{
  "n_mels": 40,
  "num_classes": 63,
  "activation": "swiglu",
  "head_dim": 32,
  "positions": "rope",
  "init": "torch_default",
  "muon_scale": "original",
  "orthogonalizer": "newton_schulz_5",
  "steps": 14900
}
Rows from block 4 of a small audio frame classifier, named by matrix and row number. Rows with one number belong to one neuron. Each number is 128 + 32 x the weight over its row's rms, rounded and kept within 0 to 255. All counts start at 0. Numbers have three digits each. After the name is the row's rms in percent of the matrix's.
Before each neuron's rows are labels from the 100 clips, of 14976, where the neuron reaches its largest size: "loudest band" is the band of the loudest frequency at the time of the peak. Only what is clearly more common there than usual is listed. The data: tunes sung on syllables by a formant synthesiser. In brackets: how many of the 100.
# gate: second MLP gate (model.blocks.4.mlp.gate.weight, 512x192), inputs 128-191
# fc1: second MLP up (model.blocks.4.mlp.fc1.weight, 512x192), inputs 128-191
# fc2: second MLP down (model.blocks.4.mlp.fc2.weight, 192x512, transposed), outputs 128-191

loudest band: 250 to 500 Hz (61)
gate.128 096:181095134080149087119199084101116128115131097123120168118196143107139104085136131103126123176043147142110143134128110106150183110161122136143118124035080097160161044111180148100164144122119154
fc1.128 084:140085102155099115152098159134150120133128117109138086153056136173129179164044110162139124067148126136101118082074167178130112154077138115118112135184124119084132191133102113211123129151133169
fc2.128 104:136170113111178123186164170115090118115146104186083120212116144156057077127163117151145134146113093140122070148142145107123172092101111108148125077077132186079141125124191121136166095114154086

loudest band: 250 to 500 Hz (76)
gate.44 127:101107137183131063108090157142103138112180091119117146174102154133190092026128098133140128143076132182164139143195112133113132147124167117080136146047149101180150110208177147114095141131181102
fc1.44 119:106093108157137107102109116127088066160156073106138114147133175171171136004173148106163145186096134154114159162192145130125093139143128128140142095147127158154171083180133135124132143105109127
fc2.44 140:150058105169171165155136098084163108145144160108081090115100135165117096117104125112113057137160109181099110135169121125114076132144114140129128111187149160116138199139130142122132173088171210

loudest band: 1000 to 2000 Hz (27)
gate.342 113:144099124152121080126127061089142101152070119119128134158093118130125086105125080136089140139168131141129155196142130150174148116157200133122077078073196126104129148151138139112109123186067138
fc1.342 108:129159130118119161078121097135143121143128090130096077120088140197148190102166151146084127137134155196158160145144108104141132100160163081084087127082113140149107117112116088189188164160175103
fc2.342 118:056133147110159163085112181133189132094088142153070101092094098094177103100212105121186172133165121175150101111161132145152098164130144100100128132127157166118070085100148195110119122117099125

loudest band: 1000 to 2000 Hz (34)
gate.155 070:149106156154202094144108112134133144101173102089121134159121106152122171153104119138165115101125146180143142111124116150103081101147131137122096037060135089102161059159113124089072158069127143
fc1.155 073:129121125115101151109147174196147158124111157116129104080107124099161080112092061115124122130146101132167123169164110134120136163098118114038138141120142216118142202057138136125144123151128116
fc2.155 070:188130170110079134139170199093161077142055146129042107124169165144139137109127131162116164117192121146094163113174136164174122218127122144153141098060127104176098112172166095145127179091138126

loudest band: 1000 to 2000 Hz (26)
gate.166 140:123116133177117115181063161116092151098115125195083122170130141110063104151145089135158069087065126100164090162121181130142131099106151111107117079102089134144169119099162172153124147152116155
fc1.166 132:147054106061147111163100128108079151121115129124035137122083123129106081144133080103169122133125090133102132131112146131117108070103180144100097106140123130158078133107102117169094155143113143
fc2.166 134:123112151167058068124100115139164146135126125153189175169103062110121156104104110119180093212152156140139177111112099154145145133086120130052131208175120090105141134100131119079113133118134074

loudest band: 250 to 500 Hz (80)
gate.209 116:109130143110144142077085159130142162155131100117142086173150108130074066153122137140094170183137100115105111146137152116096142156127138132079104137039110130153202099102170144091182094131102149
fc1.209 126:151131073114096139177127042070122104065129180135130134138075131087126195105153124132181098121058114094114159093157092148124087093126116157175165072146076123097137091152166101157085209121099094
fc2.209 119:220122113123079154121128159123074160155117141105158197107182100083149120102138082123083168148168168120101126093149145127134126103164148146138148154088120174147229178089134127116131203136099140

loudest band: 500 to 1000 Hz (67)
gate.431 109:135133122086177125175087121183112131119057088119116127157091162079198156128118125184131107098201173141139132166119136123141118126147093117090107140036192158094132101103091149156185152119177131
fc1.431 120:089085137082159084126107150122129122119081163102135151149033187119180172117174129186126129126181176124103141162162175133133121124157092099085090155106127121129110101077085161151188123150109106
fc2.431 119:211088077126085108150181143140116116142149118172140197082143131095098112160104146109142087109154155158126179162178118092161068182103134095174123111178136098107104158125159091180025101087147141

loudest band: 250 to 500 Hz (61)
gate.145 133:185111115122193060107149093117117135123105150130137126088120185135143132136132098139110170161141104098147085177089071154121156163131137128188122142073159073103082130087088175141161101126091077
fc1.145 122:121186094081102152147109129135150116129147076159115081171157097145133154142122106119162102145140098143073094107180137100157130146056143134108104084122142160158150153147153126103089163136121137
fc2.145 127:158115072055073158087214110106066118122106113073062114132139122154102104193067137153093095151141129136142079091171158098141121127152130128180140093147148166126134089110093122160105122140146072

loudest band: 250 to 500 Hz (72)
gate.386 134:124050107089107100115133199140140131137193135129107134129072133157118146091173119127196139103145130123146087079136124121099128134117125107135081100069101140119109073154156171130202140121190192
fc1.386 135:160156137164162145125128100153146126146083101147121093125169134073154125155128121129070119152145125131080170132107119157121130103147067138171151135169138121113169113107062083157073107148099056
fc2.386 136:035112221088126120100158117165141099154116140128052148105123127135122131121154141113116118087111124123136120116129123085122118103170106107158143066052144150173166151119098143129138117154105142

loudest band: 250 to 500 Hz (72)
gate.442 104:104105112090120078093144152102079128157086127095128087118124112166098140087099150166104060137165138121147153079115131118132122167101149127110170074063093175138228094138169123146118132108132133
fc1.442 104:109131153169157144159129142136160122127128100166168154123102145188136139143140118183189143108123099120097115117170126136095123090149104178176106188169179120119060126116079106142114125152098088
fc2.442 104:116102162094163088137126098117131140153109084183112134132155170101155131090130146064173139136143154196108109112166139151125131086113133101127135144103135101121097121153146132081130091121161107

loudest band: 500 to 1000 Hz (63)
gate.352 123:101108188109186157131133127147136134078135116090127086138147123122105110098075190114136136136122131087108122136061045133126103095137098141136133143028171147170130155156132128168145139096163065
fc1.352 120:154141056124083117114143100157133125146126127142151156132140133118173157135188100154157133107114168189144120166158189124119156174169164122102082130145080119075122104110148124071108111164113141
fc2.352 134:077110162140131139151125123119067081172099139075115056127160149139156128124143154151153156181152175105147182128185103122143069148114184129125122140149158112108176126146061119141063107050091180

loudest band: 1000 to 2000 Hz (48)
gate.193 106:142101156159068132138134162164114114170111128136143106104105163086117152100124132171133124192141137132211139147123075140132125127093155159135143176068095114126179152158101087140105130153148134
fc1.193 094:144084149162129081111063139114138150148121181178138137111062133122132103127121148126147127120177103138161142168087090084097133153104156176160191132131130127102184130162119095119076131136122139
fc2.193 101:143130121183123069096152117095142108089131193141147123188138136147147175169183155100207182166149153120128095218140097136095054103138159113194087149095095123110118122115117089123161104151145174